From a checkpoint of a small image classifier.
Model: 14.4M parameters, 48-pixel images, arch convnext, norm layernorm, activation relu, patch size [4, 4], layers 12, width 384.
Training: muon at rate 0.0016, 14800 steps, held-out accuracy 99%.
Data: trained on rendered landscapes of hills, water and sky, 9.8 epochs.
Rows from block 7 of a small image classifier, named by matrix and row number. Rows with one number belong to one neuron. Each number is 500 + 50 x the weight over its row's rms, rounded and kept within 0 to 999. All counts start at 0. Numbers have three digits each. After the name is the row's rms in percent of the matrix's.
Before each neuron's rows are labels from the 100 images, of 14976, where the neuron reaches its highest value: "strongest on" is what is common among them. Only what is clearly more common there than usual is listed. The data: rendered landscapes of hills, water and sky. In brackets: how many of the 100, against the usual share in percent.
# fc1: MLP up (model.blocks.7.mlp.fc1.weight, 1536x384), inputs 0-95
# fc2: MLP down (model.blocks.7.mlp.fc2.weight, 384x1536, transposed), outputs 0-95

strongest on: night (62 vs 24.8); snowy peaks (42 vs 14.1)
fc1.503 088:497571560510494544490505479506511498496502476598388425437485566541632517558522497515490533558408430477521437525532541494572616540494500464443437447515470554536458516492470516514450586457448565523446483538497359441544451475564477506427407531519523562588459593466446469578444472528485504528
fc2.503 086:471614439432591504454523462513471549490517482543521487482511412442416467573407430364533502555476527471435522450487505457484511538494446661463484556540475452443431447546532577560549461449446529562490511502492520542503544515502541472469522567587537519544468448493464484459500463567426581508

strongest on: night (58 vs 24.8)
fc1.738 042:528384472497633535524470423552418519535491519510427591475644512530553480511538554611515535369541508508510480427461590477538504490455514511563459462412461547443486429480560584510492502534380455446471416496588564419536534474524568516446497508451437550503451520497493543463584453502498465515
fc2.738 052:367518497541464465490530492588491525483514374487573481599511497510564495551498534476465480486487512504508359503484490476539427528526529477445552512587490512473526640445480492472479535456516488515507513495498555526549418519446629511439452547571485509509434554492441474502524539460587502477

strongest on: green hills (69 vs 14.3); sunset (55 vs 25.3)
fc1.245 140:487534503487543499540577486542475493446438527471456475483591448526457491532504534417495515538492554583528570491402501536542433407506543565522435428508493509458473535436475559559529472597503559523502451488573597419482481498443613498441464541553522367477492534445442475517407478543500553575
fc2.245 163:552569409468566553572496438470511545521491577468568438439471506431438462513546525544459503442532434560481497579481534510491523518486475455516492512515466501516520397470545539481516563431543569546568525541478448485544450420545508462503552449424441403389514490477419515459420503511546514537

strongest on: red mesas (96 vs 14.5); fog (81 vs 29.5); noon (65 vs 25.3)
fc1.619 090:532383481549524498563500610534473467462571595500431460516486515534426522516557515471538415560583599542551534431547526464529539465461517515485398547474573515522535505491526476538379490506467576520515465525521427423506498472495534435494563533462474500511494582448518493454514496471471509464
fc2.619 102:485447593498512523443531484615450527607465509567505460566499536494438548542517438506424549487479482550537443445485518463566515449503528592562489422548498557468509547433488493569460526409550518527511501620595496514457476489471543558553509407624494488423518502505383559488546517464536525496

strongest on: night (94 vs 24.8); purple alien crags (84 vs 14.4)
fc1.754 065:455477507469495521456532622409480449557468438442550481531461479526502496479472392597532502490457457436475545508557399539437503452442480523514540509506510457505553567514460519430453456503570475417573574434454529523425516472457506509406580522468494428595509462542574474512354491519608417521
fc2.754 062:566526504469463513582507527513561471478519468498532552593536470513497569476503549515405537545477570498538546557458461537515645504511439529509563560480588488518407620465497460462448506532527502526553463444550538514485554548537456498582481519497442566561541466589528500485480523455449544467

strongest on: water (94 vs 44.3)
fc1.683 142:474484564576591433456468511535520435590453539477453514595571507641466465580512524551574470425510632559473463444562529514459483465522378456506512487543455499471570565430517529527456419479528534536520513422547481491516501507439437434451579535461527413511555564548486474341529526513502516577
fc2.683 153:510441541412495366438527513521457505396536493511552494377471349469564460543460535474454544521454425464615540518540465443533450496539436460539472484587578527479548475449518478531509588544540508494451522567501540492465513517580517639461488426462459523532529423507504452522481582487478517496

strongest on: green hills (96 vs 14.3); water (96 vs 44.3)
fc1.393 134:432552582592502438429557568487485471510492528567493547529413418508425561554466490405526563559452470482494437471484457482527511449404453471470521462552430525506403593492505482505512479523562435460436528479493478505478505465501509471505557534500583585496527550554472451441509510468538537532
fc2.393 132:469457594544541470524453473509516553517445542478532466497450543503461474528506504499492478545477509555529418512515498612405480613528426482511499493540461478401491527517389497518525447529493502494485560483562478461437468415487508455458565536497456460640515409483512536570507529443540520443

strongest on: purple alien crags (90 vs 14.4); water: dry (87 vs 55.7); fog (72 vs 29.5); overcast (50 vs 24.5)
fc1.197 162:428473537505548530554479534422364469481481479470501471573481585518494475538454547464497520490550461514406504516435539551538528416465502542457542523495511490458489543446464477521556682504437431466552441473639605498509574533450460369541542426582637500544493525491496560512507415456492442476
fc2.197 173:499534527534514589494551555501507457539569529526500523447488445471575371540574584511452527511450476486437553567444520449428501508498478435446413577434545445483561531530489531477536533499510512454484518464524482505543537512596451500437414478497427492475571539443519467476473413452531529551

strongest on: green hills (97 vs 14.3); noon (61 vs 25.3)
fc1.697 080:467636524479567482409446505462509521509453422447443489514510499542512401544545501406409499468489537475536580472474440478462525528539478461479574444435406435482487458533524453344501546547474558488490492415477554527460475481450528405530609500502504454557466426519477553506450447489520369494
fc2.697 079:484541475463477429487472572441449472553451456558584522629588641523479459502480561429491485526551549459457489406465427515472539491524446530565377482455461446454524487491649456539482585415482603452514537483462484471524462343455506484498417456560539436547478470490535534495516574397538547515

strongest on: night (87 vs 24.8); snowy peaks (72 vs 14.1)
fc1.729 083:466519486499548391550484394508567564469450427445495494462484461595453555543544479535513457560521571514506449545503436491482509501529394495525508395535482537489517583471577509566485498528531460503367554497537427454464513426628461463346518484514554474470436545524498570480477529453453521514
fc2.729 091:515548491517410501527517561514482487412592518412532408585477505495594571451460509588486548499448534439543504489510513604536535496478468522473558477454499485514543505488477552476531460513539567518435465498451472453410433450477527582536471425561412436540531523493467462508549417556452643463

strongest on: sunset (96 vs 25.3); snowy peaks (56 vs 14.1); purple alien crags (36 vs 14.4)
fc1.706 048:596469546432489482485525518529521403511447481475512593498509503479549463508508486475448560571448393510503505477520504581432541481487387491552495575453505524493538573449537439574558525448480447567522449459518450456525492560476471594479443455476501491496437534533469511554496499481394600489
fc2.706 044:524544499458473527521412559521560507459404567568436553568469519452500532511524468544454502576543420515533588398537516476507499510446445502472505498514517470513555464465475492523476456486504462525475529531522476543484538447502478563579522561522537560508533612355520419468442504569479500493

strongest on: purple alien crags (63 vs 14.4); night (52 vs 24.8); snowy peaks (37 vs 14.1)
fc1.158 132:490597515464514507489606540553434473455483538499483446519587470551494472512481401465462497611635458508439498495468550573457396481457455477481528512474516490462587571554498422540527639457583415410529461498552563477470549499526526515399472514468587370509496522535532471495480532592404601518
fc2.158 153:578488431483484573473483501549514506443433506420463443449565497419528549546545535513460485615549514508551472493440505557528488477465431505463466550488488576401632558442488477474532492412462477432525554514504382515534512571473498600531482531507518413561407560474349489512515527507447478469

strongest on: sunset (81 vs 25.3); snowy peaks (68 vs 14.1)
fc1.211 107:516693575522474483456532521518521422504567515550503490432410480549483496464557487414534539540511528497587508566448565457462582569596484557501545509438539534446546553513479558500492405501511448533438540454479458634535491509540551556525486555517480571509464408618499470453450462481396624504
fc2.211 107:595505438600529521572578455463459484508442507516541456567534502488508463427497498480436531493525545549567568524546489516478486507506531490420465500581417535487408565554525448549421458488397449375492516552459494378525426538489482470462485547409486422444529519562522531535466447450520548577

strongest on: purple alien crags (100 vs 14.4); night (51 vs 24.8)
fc1.746 142:424550507434464495453452495557540487601472510408525556497506524484503524495484546487546583528571419408459539520608529511562507525532504539519521472574526499504486477433551477470518479437519639514459558473486502419401471403505537558505515498399436481397434466454532584470512456516453571464
fc2.746 140:477538498494566475442445463571454514486505536462441503480484519500466510519537420596564489502521406435515498486433446526464563520440481480445510425523581385429587506552542415551410496508451534467520471532509538446425521494463443477463557493490481535418527475514480585547480467496546503476

strongest on: red mesas (74 vs 14.5); night (61 vs 24.8)
fc1.441 081:453485534449491569513439465552510533484467492472491498503560539527555523524587485482510453499591525505514526491468632472431491517564551555541574480531589542522457491387542525498621542622457549562500563489503443465532519537474527588469505531492428545429517451473539605439515597484446572519
fc2.441 091:441602516455534526534608448491533494554489523484552498585497526642410485407336510582520555461492501452577565474477551552466495492497548458541526502469539507395430437471515473487478517513512474484592488414568404519500578524453515453513513517440496468487478413512560507518509512558484523521

strongest on: green hills (91 vs 14.3); night (67 vs 24.8)
fc1.77 125:464576459529528492432450489544464454496570487478494543473569460574513420573478619425508468498411474568492616492529511471518569478492584490502517510560443443507464628491404546499492483502569583521472488497560514543429529512372556504373520542594488495444473535475496484476525531504578436491
fc2.77 126:445495525480532351470467487521437510588438461580532534527570506501494494430486488449480524402492534481468408422572509493511526592498505537449468520549473549540433484564490488530538513530506605455476512470501455507492437458489544467567550475514483384483464516516396493465476513498537499554

strongest on: purple alien crags (90 vs 14.4); night (65 vs 24.8)
fc1.169 121:455528504395401539402504594574455464535509490414456585584611551602571510577491548453424494496507486510438469480452494361513437577549439486508522534443466475462522505499538476540531505522500482600507546501501386455468331563542477492529452505418503482526431512491556460491561449488513408553
fc2.169 102:516489522492493543433526412507409500489543504484493523481542558464512520528447387525472432517647470495515506464480455537481520471511508566473543457489497499569439624643553455543561548543456424511537476566507551538502471531443498558460628413444508487434453434468484557539563461554528549587

strongest on: water (99 vs 44.3); purple alien crags (96 vs 14.4); overcast (71 vs 24.5)
fc1.557 138:435493565485488526463633554498560493528426479517379449506418592563552562452410512558542489508515504423512479550359455445586591458516601530449508491480517482451442478517573554507404559569470539465499476485397535460550511547381441546531519421571487486568592486549555414439531512566584504480
fc2.557 120:455491581539435467597444547454501463515495586544564471482481566524598546512566581492570463535532458515436550445417593503513589502502547412487565480467428481491469549465494548409597512508403428485445353505498400453425473498506421434521457428463530428495555496448487539522519519431412476473

strongest on: purple alien crags (100 vs 14.4); water: dry (89 vs 55.7); overcast (71 vs 24.5); high relief (67 vs 38)
fc1.302 133:566540590448512582502476466419524476442523488501566481419494525426554423540478479442575539509429516488503520509505456565628460417541386595603553405394531532448568621515534459484501506523485539480586423464553527466543514538593500480478526501486577505469563475542564451476516610464447564508
fc2.302 144:467489426504503537546394487464511479546453506625577512397527497502517563531433471461501498466526403568465513452507481590470457414466541499555511480481567487468546445482455454487525550469473528528421505425406509547561516553502562572584401447478429495528473487489542501474485475493540528528

strongest on: water (96 vs 44.3); noon (72 vs 25.3); red mesas (33 vs 14.5)
fc1.750 056:574469363426522587338434438528557531525419471522439509489617512497482462388542561616467470487509589475580520423443518487512542490558494467425510534524461461491504488476538486479423523601496433502498532574540447496558479495427527471470495495455514512511482461448469544446495554507450432415
fc2.750 060:471480538482453343498427474514404500484471498500510503525487516463492433519589525484517492503496549552569510501397485506516490483409607532415497508493509569454453523497546465498600541398498585511472500502483468432513543583547430501516507551536509485519515500503554436450459448453467492520

strongest on: sunset (99 vs 25.3); purple alien crags (92 vs 14.4)
fc1.605 114:488523444475480496435477508466521422598526492567601511444450516533588457506579517536495543548455519486516446523488543454547520482652607409540559571518527477469580592499536481567514456612422480474464438557475559577568551450501315457496494596552466524399408589445528508500436515457519468503
fc2.605 110:679505522489467549512489471491519432356564418465481559552438475474403561486553548573623467471406497543678531464550513440428564481491500497499527526479452476430516492521511621513467549455581476487492455429521526552624534516396526555531552546479492459513512537479479558550394513538528517480

strongest on: night (100 vs 24.8); purple alien crags (43 vs 14.4); sun or moon in view (27 vs 8.6)
fc1.51 100:532459501529508456523513399464489513485499461477411517482563386477511527463531534600555511461583517478513500464498603552505519474493503479489434654423487443607472463472468471461521571522509473446452482522508529475516577597631502463525547526450421450533453473553460544437443481435556487535
fc2.51 118:544528505502478463500428403590462514448414499509507506460516561487635437487508493513439531471490574374508435532484522518477452621474479530503596489573517469534466490402523485549559467417488577581538435460456457568535528533553527474476442539482497585503534552509508473488546497507559492395

strongest on: night (99 vs 24.8); sun or moon in view (92 vs 8.6)
fc1.766 102:604498527560458475533428428489524494398438576479508540496516399557439491443458505596480614434468445539518374488507609452520447483552579507619535571409489499495488434493501516490458570556518508505536579456502465463499518459524613518514495455506451446522511448468575502569492463515458404595
fc2.766 106:485584544437537475499505506517528424472433465467463492516493490496474471548550568530483522509451547479444484485493485531464490577556436606447500491503502492508540476433514542485465406537469444539558460512469477591507535477445559493410494521462473567478398506566416451477496430572547499425

strongest on: green hills (99 vs 14.3); water (78 vs 44.3)
fc1.270 054:557471524501401435449506527574509567514464441502501542564500562526496413541480551527527503603509509476453599504431557480442533578538489553481532496468514474573527573430534457489402580491562584547517501513513518550500449474358602494472520481462490549479475466503461542449498523498443535520
fc2.270 053:468608457466416478474474678525494533454493453449534490519458523381592416528542459627486561534482519493476603460554477532447480457538498428539456465463462449543461501476533436473479519506505524505440575453482419449479483439501495546355526483567461470467578517541515529524527545532532515498

strongest on: red mesas (100 vs 14.5); water: dry (88 vs 55.7); overcast (64 vs 24.5)
fc1.289 067:539497535503453493508531530490517487454536611560541436524486439455462524474435525365551406555507560612610429555420492498621457449481527424503476442527534541569456467457495512544577446583492443461488514460543601523495460459502631601531404504568545453609447475502456529496467573459542534528
fc2.289 082:537654468502511549564498495514515576562578609537495408512503483467538501497492562553545474521462457635456505551475473502453502464557492517474511512468516473574503541497481461411478529446426524452510462519417457563487432465508523377487506508377533433347500503451418579513511530554551468537

strongest on: purple alien crags (100 vs 14.4); night (88 vs 24.8)
fc1.426 105:513445554452457544625522454499452519482606565546537469575468498431605526398544523517566434529515494509514473533442522503532520527652478491347486431502487572476471405526464452489559491500560492477508531422542445523565434518552488490590499492536570459523498598526459483512552539616535455532
fc2.426 107:469514497476422601425547467491458495482505493537543500466540485456502491540569456592514543483430443500422524481445506486526585474525515558490485396562469509410469483552484515560473535462453468512518490504504523550570469505426484469436535462500503411524556506485484472532590479542512483428

strongest on: sunset (67 vs 25.3); purple alien crags (57 vs 14.4); snowy peaks (42 vs 14.1)
fc1.507 103:484504556496505481351535453600551515579453538562542551455485523502479397436493477517485463494450585509480474482543515568531541513576501518474553471445546504493541574465499533530529490420485578519444623587471475475480576392518577466588463548502359546550505530530512540423509475488454453364
fc2.507 095:501422454532475520483523524528455479492549452407501476490615492469596553497426475561446517577549514542478530562469490527511549530531516534417473484544519509485538584544413427525463442473516631491428518525490539478491510585560507524462465473586418612480516375479570459667478465480530543540